Rows from block 8 of a small image embedding model, named by matrix and row number. Rows with one number belong to one channel. Each number is 128 + 32 x the weight over its row's rms, rounded and kept within 0 to 255. All counts start at 0. After the name is the row's rms in percent of the matrix's.
After each channel's rows are labels from the 100 images, of 14976, where the channel reaches its highest value: "peak on" is the class under the peak. Only what is clearly more common there than usual is listed. The data: rendered dice on a table. In brackets: how many of the 100, against the usual share in percent.
# convs0: expand pointwise conv (model.blocks.8.convs.0.weight, 256x64x1x1), inputs 0-31
# convs1: depthwise 3x3 conv (model.blocks.8.convs.1.weight, 256x1x3x3, trained with AdamW), a 3x3 kernel
# convs2: project pointwise conv (model.blocks.8.convs.2.weight, 64x256x1x1, transposed), outputs 0-31

convs0.109 092 [ 93 131 197 127 158 106 111 176 129  70 164 178  94 144 122 122 156 119  83 152  83 142 138  53 190  71 158 140 100 163 101 123]
convs1.109 087 [108  86  95 177 104  95 141 165 108]
convs2.109 093 [ 96 184 151 130 178  54 118 132 111 160 150 124 148 166 104 142 136 165  73 126  96 127  81 120 101 140 202 166 134 172  77 122]
peak on: die with six on top (100 vs 2.5)

convs0.121 102 [ 91 172 146 110 170 137 119  86 131 131  74 132  54  93  70 125 123 152 103 190 130  99 169  88 129 108 139 130 137 152 103 150]
convs1.121 109 [158 147 114 118  94  97  72  81 113]
convs2.121 115 [ 86 177 131 143 141 116 137 122  99 133 138  74  69  78  97  75 140  56 122 196 150 130 112 127  84  94 164 148 167 159  85 158]
peak on: die with six on top (82 vs 2.5)

convs0.54 091 [126  91 122 117  82 164 101 119 139 170 132 147  92 132 127 141 144 140 109 170 152  63  98 112 127 168 156 103  80  83 124  86]
convs1.54 090 [119 103 139  83 114 161  75 148 172]
convs2.54 102 [108 173 107 111 137 135 142 124 153 149 161 202 105 117  89 138 131 106 157 111  95 102  91 157 155 118 138 149  84 137 171 113]
peak on: die with three on top (100 vs 2.5)

convs0.106 107 [100 136 115  76 149  71 149  25  88 115  79  99 155 105  38 119  90 142 118 141 115 114 120  94  77 136 129 135 137 119 143  99]
convs1.106 094 [ 73 109  98 144 178 112  93 131 101]
convs2.106 105 [126 130  92  91 110 208 107 179  85 112 161  81  95 127 166 125 175 134 101 128 126  92 124  88 144  62 141  83  62  52 116  92]
peak on: die with three on top (37 vs 2.5)

convs0.94 101 [ 78 190  85 163  96 118 125 135 136 158 140 100  71  89 174 166 119 106 144  96  97  74 125 145 183 132 140 104 105 132 124 130]
convs1.94 124 [144  93 123  85  57 117 136 104 136]
convs2.94 091 [128  91 138 103 115 129 102 112 162 147 163 113  87 104 113 155 137  81 140 198  79  95 123 176 170 154 144 126 100 113  94 102]
peak on: die with three on top (75 vs 2.5)

convs0.181 091 [ 86  94 127 161 113 145 123 140 162 107 154 149  71 142 202 134 115 119  76 133  76 100 108 193 143 125 137 101  56 166 172 109]
convs1.181 090 [116  82  90 170 155  98 165 157 133]
convs2.181 092 [114 130  45 142 131 106 125 102  96 100  69 149 169  83 129 127  81 124 145  75 173  72 117 184  73  54 122 132 148 135 119 100]
peak on: die with two on top (100 vs 2.5)

convs0.83 101 [159 181 101 151  79 218 133 168 166 110 140 119  90 129  97 137 140 139 106  92  92 170 154 112 131  57 158 139 122  85 137 125]
convs1.83 109 [127 153 134  90  98 138  59  97 148]
convs2.83 096 [152 130  63 125 124  98 144 102 157 130 161 134 107 124 134 134 167  73 152  71 178  95 119 145  53  87 106 105 110 111 187  95]
peak on: die with three on top (81 vs 2.5)

convs0.235 085 [124 132 193 131 141  71 174 130 129  81 121  90 150  90 142 109 131 150  62 137  72 127  85 130 124  93 104 142 160 135  89 137]
convs1.235 092 [162 179 142 153 150 161 149 147 176]
convs2.235 083 [175 149  60 149 172 122 160 116 144 189 106 134 123 184 116 187 143 119 176 122 170 140 103 127 128 151 194 177 111  84 163 123]
peak on: die with four on top (100 vs 2.6)

convs0.151 095 [163 132 176 149 159 125  97 129 121 139 170 143  78 147 114 168 163  58 134 135  59 158 107 116  84  92 110 175  65 126 138 141]
convs1.151 099 [ 92  80 118 126 121  75 161 142  90]
convs2.151 119 [117 139 161 109 177  72 140 120 101 113 150  87 108 159  81 147 119  36 106 144  72 105 149  84 109  61 110 116 133 150 133 168]
peak on: die with one on top (98 vs 2.6)

convs0.91 089 [156 141 139 139 137  90 191 177 137 108 127 150  95 114 173 105 133 168 103 145  83 121  92  68 188 105 153 110  86 151 116 114]
convs1.91 095 [141  84  96 161 136  73 144 146  91]
convs2.91 108 [124 145 108 176 143  90 184 110 110 181 142 173 123 125 179 169 152 171  99 119 112 109  98 169 117 168 161 212 105 119  86  68]
peak on: die with four on top (100 vs 2.6)

convs0.113 100 [119 138 202 134 132 141 112 159 117  82 139 133  76 118 104 124 200 114 120  65 123 111 121 115  95  59 125 141 106 136  65 158]
convs1.113 091 [113 180 132  75 122 123  94 173 113]
convs2.113 098 [131 193 128 173 175 135 106 164 102 165 162 176 179 167 105 108 140 119 152 124  85 128 148 113  93  91  96 169 144 154 137  92]
peak on: die with six on top (100 vs 2.5)

convs0.63 114 [144 170  85 232 140 136 155 149 102 157 110 115 101 170  96  94 139 133 155 196  92 124 161 143 148 133 127 140  87 177  75 128]
convs1.63 102 [121 141  83 149 162 116  84 111  74]
convs2.63 138 [134  90 148 135 127 127 123 119  89 154 128 126 106  77 128  83 126 182 107  90 128 155 116  52 146 145  94 110 217 113 134 190]
peak on: die with four on top (31 vs 2.6)

convs0.28 104 [129 101 162  96 152 122 121 101 123 170 111  65 106 104 172 158 105 135 159 137 109 147 168  97 119 130 131 142 111 117 102 166]
convs1.28 107 [ 72 112  89 118 154 130  93  90  98]
convs2.28 088 [ 76 115 135 130 132 184 117 134 145 144 136 123 115  35 132 132 110 144 111 103 126 117 111 105 113  77  79 116 105 117 113 154]
peak on: die with four on top (40 vs 2.6); die with five on top (26 vs 2.6)

convs0.118 099 [ 92 158 148 171  60 151 160 171 155 124 139 116  95  71 158  59 202 155  96 116 108 128 113 136  72  85 123 113 152  75 103 149]
convs1.118 092 [103 138 159 150  97  83 174 146  88]
convs2.118 097 [108 108  72 149 123 161 166 147 189 142 125 143  79 128 145 120  97 122 134 135 150 107 126  74 100  99 179  86 141 130 168  67]
peak on: die with three on top (100 vs 2.5)

convs0.195 096 [125 129 111 119 133 106  94 127 123 130 108 123 141 102 145 129 116 130  89 104 135 127 123  83 157  82 108 106  95  79 140 112]
convs1.195 084 [ 96 111 188 113 146 109 177 120  96]
convs2.195 110 [120  94 128  76 111  86 151 109 163  90  76 136 136 157 130 155 144 112 170  73 134  60 107 123 127 111 162 116 124 130 145  80]
peak on: die with two on top (74 vs 2.5)

convs0.132 102 [ 95 147 170  53 135 135 163 136 137  75  79  87  85 130 151 145 115 124 173 116  95 150 175 149 161 171 150 105 140 140 178  91]
convs1.132 106 [157 155 191 152 153 164 159 140 132]
convs2.132 089 [ 91 136 122 174 114 106 146 132 108 104 131 129 120 195 110 173  89 153  77 155 170 149 123  80 101  36 150 152 138 145 169 126]
peak on: die with three on top (74 vs 2.5)

convs0.249 098 [142 130 128 164 190 110  94 140  95 114  91 113 101 198  68 130 134 132 119 180 171 170  91  90  78 127  67 108 107  91 147 102]
convs1.249 092 [161 154  99 159 122  80 143  98  81]
convs2.249 097 [165 164 115 120 161 121 132 153 101 104 182 150 165 167  75 137 153 108 109 122 127 159 171 183 120 124  74 160 102 138 165 121]
peak on: die with one on top (100 vs 2.6)

convs0.111 103 [137 160 151 152 162  96 167  95 147  85 185 137 127 173 144 114  84 183  54  70  98  76 120 146 107 123 167  96  88 122 124 109]
convs1.111 114 [ 73  76  79 146 149 128 121 143 123]
convs2.111 122 [132 169 158 132 101 121 153 136 131  85 128 123 120 166  88 142 180 168 117 145 141 170 112 124 188 158 178 130 156 133 141 116]
peak on: die with four on top (100 vs 2.6)

convs0.185 090 [168 118 183 137 126 138 132 106 113  67 204 152 121  80 108 128 103  98 100 109 151 142  90 175  89 136  89 162 110 169  96 114]
convs1.185 091 [143  74 139  80 122 162  88 152 146]
convs2.185 089 [132 100 118 116 129 101 134 141 127 111 169 127 164  96 125  90  87  47 117 119 106 105 111 187 136 100 115  98 141 155 131 100]
peak on: die with one on top (100 vs 2.6)

convs0.254 105 [144 142 185 120 142 121 150  80 173  79 123 107  51 116  98 178 100 114 176 136 103 162 178 133 160 189 155 120 120 132 173 146]
convs1.254 105 [131 169 161 140 173 162 162 172 131]
convs2.254 080 [ 85 149 116 192 100 127 134 162  93 117 119 144 138 143  83 172 109 117  78 127 158 144 100  72 114  76 145 143 120 141 127 110]
peak on: die with three on top (83 vs 2.5)

convs0.38 092 [175 177  96 135 103 126 110 185 125 128 187 135 113 171 146 115 121 114 119 158 106 150 105 119 117 146  70  81 101  89 150 128]
convs1.38 106 [132  81 111 147  92  84 176 148 108]
convs2.38 088 [142 147 142 116 129 104 148  78 112 115 166 143 150 147  81 195 140  73  99 133 139 144 126 140 101 135 162 144 123 104 139  73]
peak on: die with three on top (99 vs 2.5)

convs0.57 101 [142 144 135 167  84 135 104  72 106 144 116 126 139  91 114 144 111 139 160 107 103 121 140 157 112 145 167 119 106 161 148  99]
convs1.57 098 [161 105 127 143 124 128 137 107 211]
convs2.57 093 [153 110 112 134 146 112 153  96 133 148 124 196 119  64  95 121 109 163 127 132  43  70 111  97 188 135 133 128 172 128 157 162]
peak on: die with two on top (66 vs 2.5)

convs0.201 117 [137 152 137  90 195  97 130 107 157  81 160 158 131 156 170  86 178 109  98  85  95 116  90 145 122 136 137 126  87 128 118 130]
convs1.201 097 [ 81  93 147 113  90  85 164 149 116]
convs2.201 101 [ 59 152 163  63 149  76 148  66 154 127 157 177  86 167  88 159 144 121  96 105 116  54 144 132 121 122 163 141 117 144 122 141]
peak on: die with four on top (32 vs 2.6)

convs0.179 106 [133 175 104 237 156 142  86 136 172 130 158 186 104 174 106 153 126 125 141 116 119  99  95 167 140 117 118 114 133 115 172 117]
convs1.179 100 [ 76 114 174 149 133 108 142  77 107]
convs2.179 087 [113 159 165 118 165 102 117  83 192 115  95 136 115 136 107 182 149  97 160 124 140 108 177 117  84  94 169 127 135 130 185 129]
peak on: die with four on top (25 vs 2.6)

convs0.221 102 [129  66 129  98 197 114 130  94 126 150 165 141 166 130 147 147 144 178  67  82 153 131  97 120 145  82 155 180 125 158 141 133]
convs1.221 111 [155 124 149  59 129 122 153 163  91]
convs2.221 096 [ 67 113  99 143 123 196  78 132 160  71  52 129 133 138 140 147 128 164  90  98  75  88 133 153 145 139 117 100  98 148 162  84]
peak on: die with two on top (100 vs 2.5)

convs0.218 104 [ 67 127 176 169 166  92  99 125 114  43 168 142 135  93 156  98 161 152 107 104 101 139 133  82 180 115 169 116 154 161 147 101]
convs1.218 088 [ 99 100 112 135  68  92 167 140 100]
convs2.218 107 [ 39 172 170 129 198  72 120 128 105 108 118 119 116 113  87 135 191 118 126  90 102 134 104 109 102 117 147 143 133 178 165 109]
peak on: die with six on top (95 vs 2.5)

convs0.66 112 [129 111 125 149 208 127  74 119 148 150 170 148  55 172 140  74 132  92  85 139 143 122 149 189 162 106  95 150 136 145 177 125]
convs1.66 110 [108 124 155 109 139 145 123 105  46]
convs2.66 094 [150 157  94 145 182 158 101 103 189 131  85 123 123  65  83 137 127 137 159 147 121  63 150 113 105 135 147 111 112 148 114 150]
peak on: die with four on top (77 vs 2.6)

convs0.26 111 [106 125 182  93  87 102 127 153 107  95  25 134 140 102 122 187  81 127 123 141  83  84 137 111 118  90 127 142 188 100 107  82]
convs1.26 107 [ 87 136 109  92 167 131 133 124  63]
convs2.26 114 [116 134 151 126  64 161 143 130  66 129 112 118 161  90  96 146 141 139 116 139 127 150  81 125 123 106 139  98 109 117  69  53]
peak on: die with two on top (56 vs 2.5); die with four on top (33 vs 2.6)

convs0.65 099 [114 131  65 131 112 155  87 148 180 163 156 149 153  85 123 158 122 174  48 140  64  85  98 181 109  94 173  88  88 170 129 140]
convs1.65 107 [143 121 118 150  68 122 127  62 149]
convs2.65 095 [129 129  86 154  87 152 131 144 183 148 153 172  58 105 145 139 115 145  81 105  85  82 124 164 149  81 191 114 151 135 108  61]
peak on: die with two on top (93 vs 2.5)

convs0.213 086 [110 144  96 164  84 111  98 179 162 148 141 130  79 143 192 125 118 136  59 105 127 103  67 163 169  89 105 122 102 104 107  95]
convs1.213 089 [ 90 129 147  83 123 189 100  98 132]
convs2.213 085 [165 124  71 152 123  93 152 133 131 149  72 147 163 155 207 204  73 133 155  90 146 120  88 165 116 111 129 155 138 145 112 116]
peak on: die with two on top (100 vs 2.5)

convs0.253 108 [141 125 112 134  86 165 109  96 176 156 148 160 110  94 153 124 139 158 125 187 144 101 149 200 156 119 144  92 163 129 175  96]
convs1.253 091 [109 154  84 147 129  86 103 176  95]
convs2.253 106 [139 191 118 113 151 109 132 142 128 138 158 145 115 230 135 100 132  93 145  97 147 121 154 157 151 211 143 120 119 112 122  89]
peak on: die with three on top (77 vs 2.5)

convs0.49 101 [ 42 138 165 148 112 151 138 160  92  87 180 142 106  91 119 124 114 139 105 128 108 157 134  43 139  65 129 140  97 106 101 112]
convs1.49 089 [132 138 177 138  79 143 165  97  88]
convs2.49 090 [ 83 121 121 118 181 107  96 135 122 199 127 164 133 149 116 157 199 120 129 112 114 120 130  82  55  64 137 162  90 153 140 131]
peak on: die with six on top (100 vs 2.5)